From a checkpoint of a small image VAE.
Data: trained on patchworks of several textures, 145000 training examples, 2.5 epochs.
Rows from block 4 of the decoder, named by matrix and row number. Rows with one number belong to one channel. Each number is 128 + 24 x the weight over the matrix's rms, rounded and kept within 0 to 255. All counts start at 0. Numbers have three digits each.
# convs1: first pointwise conv (decoder.decb.0.1.convs.1.weight, 256x256x1x1), inputs 0-255
# convs3: second pointwise conv (decoder.decb.0.1.convs.3.weight, 256x256x1x1, transposed), outputs 0-255
convs1.227:128110098120128128082136108121059153128145145131180128128120120128141106112137128094114128128128143128138169215116129125128174170102159133128128087102111138128128117128127181094128128113120136126081158108128109123128128108086078109118164088118113158128128128128128106128117123128128186175128150113113134144146049143117104128205100121123107128131079176128128117095128102131128113130127128087094128128116141155102107080133164124130089096128116128105126135089169156116128128128128145128108115139129126118110149128127128098098124091128122144148127141128131128153128123126128128095146137109128098111128140103150118138128125154114130141145119128105089149128088167128118127160118100144151085100117117113191160142099173128097144154141180078119167128128178110128128103123155146
convs3.227:113144078106104184128136128136164144149111132114128169094182164170149145179128128142128129116143071112123147117087128123107109128103115132111104157083110133126093128147116165128137116165128143123127124125158178167144111128020106128094128159111089140124128083102128175117149123128172192144128116149096158165128128075140131195128108094134073114141080160128128128128107180086141126128117093100128113128158128164121172105128154176160161093079153165153128128128128128120158128120113128128161137128109128123154097113128128108128110133093128121072128134168111130120161128128112170153162128191107085089128128108128128165088143149125077178128128148142115206128128128106128176091121153109093160102101151093110050139128128128097105141127170140156082128128128150112118128128095104
convs1.229:128128103120142090128136128128128100085128135122137137128116147149177144128093128128086128128093132131087162164112106128126118128128114168128146134128149108128130136127128128128145091118219128128128128128128128118115128128162068083128221132121119128140164133128150160097128108128102140108161128128126138121096110159107086128128141155108128128128128128128146131128128128128128168128128128142138128108104144128139124128134123159118106128128105128145134160125153128155128172125128128102128101128133137128128097096141165128159140141102128103175128128128087122136168128092128128128087149157128128128128098128122150124155109147103128128156128159126114123097126166113130154128169164128124092128092124161128128109128131128152128133142119123128128138128128128125104118110126128
convs3.229:159159109112154202142128094128128125167165128118144128143128128099110128151152077119145128113128163171140120128149163062128128148112128091179117113154136083128036129108067154128124155128141146112128128136156095084128089171153110137162165128114128132137127073104114105076165139112123128112121094154163110116128128183127116115147168189147169156099054154111102093143116128128128151128128187148111113115128136128119133139128153171160166128106137115128145128147138108091143092108128107132156098128128128119128128125135121128128128125126127128095127131168153149128105146148093117128128128130120099128148126134127159152172113128128110128128101128128085153162145144128134128138128111105103192126148143109158128130124128144128095128151128170166128145087128144128070166108103130
convs1.230:149144128157128147128128076128152128067108122127128128128100108136128128153128120080091149139127143128079163154121163084128144102173132089128128144106121147044128146128102128182128128190103148128112105046109147105144138121128111173100128136128128128128128126129128162154121131147128128128135130153126128177128093128177100109136128128096145128173104128128128095124128128126110118089147127128166142126144141128128127119128077077128131124161119128104112128128120128128152174164087128128150177128128128105115148129122128113168128127128160128128128128107085102126090109156128162105098128128129128118157146128099143128128156130128091154128121131133137100132171128132131116128148128128128128107146091123128128167128128128155133103146162128128128128094113123144128170071145128
convs3.230:128128128159111121131128112132144128102200128127130114128128128116128112167128160132128128100153110148135122134140130128138128128097128147128106102128131128098128128122094107147186102098069119128096128102118128121127128128137110128138108128128149128120117136128174097140128128128115069128097128128117152134128114099128204128105143105137119129170148103092128128128124117090128146111132152128090149149137130128119163131128159128158128119128132074128128128160119125128135120175118112128143121144165141097125128089089128145121126161128131128128128128169109128128126128143128178128115135133135150141137126122166128128142110141128128115125110128128128128128128124128128128107128128121122104128128128149106120141128130181128128128102141128105130101128128128128132123116154114
convs1.231:141147129143163166092138086128154093129180138100128154128128123080128128128145163095140119128182107128143164152128129114131117189098130118128128128128095152185086128170128108122099176128102117128087107091143140138138128118133128160128118111128128128116116128160128128128099189129094104105076184153133173141152128157128178128096130167111155157150121128140129128128128199174161128167128108126184105088128153138128137154123100059121104090130101180135140119128117104099129179140176128089118144119128126128106160148156096128171128128128128109113149117128128128128128128148111128128163128146107128128108144167128164084071128137107156105165164148098128128110128116142180063098128128128155128174128128116152128128123047112128105128140111106191104097128128118093161112123073128
convs3.231:128093128157113050150128171159178125126132135161073169076106094144177176173090157096110089087101187112148155146128084149102096128167149174124160077188176068097128047128112098097172134104164128151128128128104128117128198171195201165172169096194167128107128128109174137115103175108157112129127197084128170100128087185142076128085113128098084159194128068128135128092176058107101074128148137134115148163170147094065093162137138128020086136185151152080128128128113075171081197174128155092097120138128166161092174128090192147164105118056128115116128102085126128127166120157150099097073175128122152096090144149084079105128123081104128127130128083130183076135140076128110110098128128128128062115128163128128147128113117118128142179097174119168172113138109105128137084168154095
convs1.232:108128171128098153128119138103149128128140110132140128128101102082128129107145167065118169118153143142128128128137182166166140073101104128128082128151076128082128143128128144183171109103127125126123101113100108128110111116109116174128128128130197092128144131124128137152128209105084128128128188139128117128110128105148141116089084128201128114152146106197162128102097128158128112123123128132120154157112128109154110100168162195128110116108128128084120157150128174128068147141128124128128133168160188083128134128147103150153082142128091128163104127132128128107072128169151108138173128069133123140104082134118128127128128168128120131162111169093128128104128156091128128082076113128150106136118149128155093128119127121128076125128061114128120114128128137128148140109128125
convs3.232:106118076152115135110136118111122110103140128128145133110162053128129115107164128087098165140115115126129173128191128113104133082067139134128148128096128110107067142128126093187128096146131107149131218128128148151128116079092128075098128189126144106117128081131068140126097083108105128150142114100119128148117130111110146133120126056162114130128128158151108143106125123129144106140134128127122109173085152128124128128129141179119110137121144128144128076128138092110169128065109128114140128122165074143134106110113049096082111111135128128105137124133128115128164199112120200128111099105088156118150099070158128109128128150115111133128146108128175143110116161128108140179128113128115118097097111133083144105128173092128135122150138196117128198138145154128128128128176103
convs1.233:142104135128120115128162110106128095115173107114130137102120117144128120124143162110153121085128125128128112128123137128126160128128128127136107143128097133128128080128107128128138128153157101066127069161113135129104128141170140128128128128167130128104149128143131146153163167120074128136155143128128173128092128128156109091128122121124128129128128128149144128159137127150132128142151103148104164111164124090128113128163111103144128124092139128122107118128115117127137166081106114128117123136128108081128125128124066160083124154086130095136152140103128135104110135111138159139085128110113127152132123128156128128120104093091095111123138122093105160110139164080099109144119133151142120119128120147168160120172152111128107128115134112122108089141095128127128171128143113
convs3.233:120137164128114142116151124114153115078105116167128122150124135128161138128122147105100106128146091130146151128084107131125140167117145115128181143067110128154110107152096082123157122111098113117089175111124174178161128087087172135128125135092128103110165085117118130148128082079128131170094189117133144140128081111115130148128085091095167097128149152107128128092138139092108128126135147133072139166100128128113109117144157132084082132154128191175159119146128086106131129083116137128128128147128142125143140147124087119099111083126143129110131152135146144128146130132151128160148111085092155128127105104172105115153139118094109107137115124134194128126125170114071149128128125128122109100101103144089128128128130100128169121152171116128126128149128140128128133145128115
convs1.234:116128098128130152147118128128160160152159138164128097129128169060112114120199091128076147149128140134148152128134128093125128128144128118128140144153105128108128153097129078125182132164151110154167128095143104133153098103144156146086128128128090128155128161090117159173066128123131150162128128106162128193156147117138128208128156128131084117109128104128165137128141115110128176070128128150074109159128097085184128128128185128124128128106128120127091069105128131128079120128106146138121128178115150125105150116127088076183112121168111089128128128128128128128176128136128128128128161137128128219185093160154157119145087120130161128128132128077135128161157125133121128128128161124122128128121133107158132132172128178128116112083074092216104104113184128128128102155127145
convs3.234:106112100128122140128128153128128128120128119135147135128138129110111128148128128144128104136128125125141128117128217147141144127111134135128149128146127154125115158131109117125128095128128128144128128128128128112128107073130131128130112152109115128114102128131163125128128123119116136125113128133114128158150159134130128128128124101118118145128137137128156126128128159128119087132119128128173128120106128128128147122128108128092154128128127128128128128128131128138152148107135105128134168099128126126161134124128128067118134123120128127128128128186128113142137147105132128128174116123101134215128166107126122128128128144123142128134118128129128147127160128134128128144128125135128100106125128095128119128143142148115158164113128118128123128087128128128161129115096142
convs1.235:119133100145144155126078128126182116128134138133130134181128207098149094155128095105128133146128128083128128108128026128128128131128148128167088146091126128110112148128095128128098118124128125128128125128128128154106096115126128115154128128137124128131122116128121088149116128115143128194201145128118128104140166144128076146136140128132106174088108125066113128171111128128130105131098108118099128128100128140138128172128128136123139134173128128140128145117141102200081125187088156108129128120140172100134128141128128092107119109158131167128128124128128098105128145128128161121076104146082111128128128127175128119139144128114128128101128128110139128092157089128156139128166128104238133110162105128149080125128134179123098128118035109128128128128132080128106143137128138
convs3.235:145122163164127077128128142148128128127128135122149101116103112128123093172122168145127104137128128128076128128140080128159128121138142128128083154140128097128244128128128123105128133128128128128128114140128128140122117162167122128128119054122161128136118160159128102128134146119128119113138128128129128114136112128128120131139128172128095128128114083072128145119128130129128160095128119081128118128128138159128128128094134128152077139128128128128128128117117092152085129128152128125128123128118169160108120128129130170146128128171135132128128112128128128138123128144149132106140173123180128062150128169157103128117114120136170061128130128104091077099128060133128109106099122128112128143145128163128129131128089159132102126101088094098139044112128128140128125128128113
convs1.236:192120128084158128110161087128049125137128094089110102128175145169131125184101112159128132111015128128099126128104119168122128108128128143182128128139131142151103128128134128128095138161163128128137186124129128128146130128135128128136116164172128204128169099141128128100186116116162128128106088128078157145087128145129046128128099085128119165075128128128128128110128128155092128128128128128129129062128128128108148139089128056153128128143128177128090109128128128128128186167145128128140128161137128070136094128128098128128151154158089116122128113128110123128128156082080120152046177128119122130096128140170128172135156128128174045128104113167077114131150128121162135123127128128128137128142128134128128124128128045115128168155128128128155128104128128128128106128139145
convs3.236:094128128128128128137109128128128128128128131128110114109093133102128152128128132141147091128105128128128087159128118139142155144169108106105167127195128128098185107128134093190094128092101138125083128097109080128107201128203173142130157098127144164128105180118080128158125140128128089128160149145116085128128092178128050082128128122128128128128128081128128150174140128128134058178128161128157135082128088090144146148141128128118062128128121128128117128101135092128075128084128222123105128139128128128098148153176128165139143128113128120128124151078128118128103108128129102101128162145128128181128128163128128128195141128125123132128096128135176128128162128128156084134121127124128128128128128143149128146128166154139189104139065128108167065128128128158159136128133128
convs1.237:128128150118128128190135128119139128166134124128094084089128104153128127128112083100135128128128114105099152122128124128171165089128128128092136128200127148070105105128128174128108165128128135092181128196120134135138162127174153128128136128151080116150139128128128163120142151094128128128236143180128064153154117137136128151111100128150125163094128120128102132140118112124139092172127136128151080128136147128128139128112128205124178152124112133136118098127143191128078138152121128128128150128123128155000139127177148161105077128128128155126128121176128092126199129153127086144105120106128160157128113177107012102136128102100128128135150145141128147152104135128128127158122093158102128128097112128128128128125106153148128110092087128158105090139128128128128158128172118
convs3.237:093128156128120089128128152128204128102078128128128128128132138083118097089128146120119133134128138123102128114111130150128160216097124170105128128128137100128169075128124194099128192111128170128126149128125128153128128128150073136128092128115183102166099093122128118126128110094128133122146128091128128143128128139128128128113075128073226144128162056133137128128128170115128128139128071213128138128128116153139128093090150128128122128128128199128128186139131128177094229128140128112126128128128128142128189093100149128128133128128120167128120134000123128128128166121204106130132128029120143086128128138098107107128128152128120138153133136118054089128119128126096146127128151124128103128131128117128155122152062129108129123128154133114129037090112128109128095128038128
convs1.238:114137128095131102128107128092137114139139127128148128140084148084128139135132165103113168145128128141148132128148121126128099128128128112128128083128147128151128128128092128128174115128085128128137137128095167122132128094138210121122129175128091116128141159096128143111104097131113129113131114119128117128110169109147128114130052164130100155129128150162126167119110128116157090128105128146137128112128136128128128118112136128197092102128128128128128128137135174149160116164128162128170166148129128135128132091128097137124128140129128108152128151128108180128147128097144128107117117128168124134128120128114137098107128121137128128128128118128128128123128128157112168117130128128128105101132128145107148128128128143131147105128128109128167119113146079128118184128115134
convs3.238:085139145155118113128128112144114128134128127108128128090133128144125128153128128134129105128166146114128128137128079135128100138150128131121128090128128106128102120128115128145128130118190134128139126128128128113128120138122125119157128128128139141139128131130122128119120139128145128125128128149129128128147131128128128141128128156135119128128081128091128158140128128128128128128128128110140128123135128128128137128128128128149128128128134128128128128109126107128128098086125140120128111128128123145128121145128128128128128139120128128131110128128121126128128128128138128127102133174158128128124120153154102149087135128127128128127128128147128097139094128128102128128128128120093134121129162158161109128124128152132128128128094128125117079112128100128128096128128141
convs1.239:126125073134093084081138141123128145131089134117076155128139173128175098128167082129149128144119128110149169077119111128100163130141128128128128066091153124118092184167128128094124156185128144145128128101165128112128157128117160113128128128131150128120153085128106128126123129160165112128164116085128128115121141081110128111169098121122128096118166165098122128128128126128128133111128128065128122162128128133128117148128128097095165121128080097128128146125188128098128128100081128128146128187128128192132109123108134107130157154109148207141128140080093146145155144119108159105128104140095097135128092128144128143128111099128148128136128108128092110128128128154180117171128133180128125047103088137113128104120128190136135169107135106101121160090148128144121128128104087
convs3.239:128138131123128128149114128128128128153128122133128131101182128128128176128130118150128128125128162128128080128100099109133087180128128088122128119065128128104106063128113113128072113113128147133128114142157123128118128157128145127128137157128157135128072092124130150116156144083128128133146119128128128128142131124128161128116114128099138104128055128112128094166121128090136119138128128128128116128168128113131183155117128094110140095118128185098130149116128086113174128140156130142128128106119157146128158128128154098159128130121128128128128128100128128128128078163113128171128128122147101128114080197162128154042128128128128128153150128112128154189128128128128128128103128094054117147126150101128119141151146128114128106128202120128128084054144053128100149132052132
convs1.240:102118128128117112128162134120157146104128128128128202085161103101131128141111089094104151128128150128128104139128128128164088056130134128121180219098083137131108106108114116125128128128128087128128136128106080128147117128122128147128192132100113133149128173146095145153128112146105107129113118123127128127115123128145128152128116122128128080115142128153128121128144128144128146136118128133107144128132128169128103128128172123131128138139119112117140179102164128128128116118100123128100128167128145128128166115083130141122109104128135129128087128124128104128149128089128128158100142201128138188115097117121132124128136123129131089145132084093165128128128119114128133119128128128143128150175147155134149135164128143142138115138128128137113128105124128080135121131131146
convs3.240:143120104128118128133124140128124128128118128153113128158127128128128160121116111139128128123130128128125090128103164119128128081128112114128141096128126128126128120144148107128082143101133128127161128128128081128128136084132173126128128155128064159120107128128152128128128128128148128127128138161120143131134137159128087130149125128136084152128128128136128128146128128131128145128142106147174129114142128130128107148124113137128121120102128153122126128084141119131139128128127140128141152136128128128128128168161139102126130111128128115109118128128144116128124128121125128128169111149129128128131162170113128138130131130128161128128118119128094128128135128128110097147128128122128119124135130113150121128139128128128163128128132125129126111128128130130137129128137152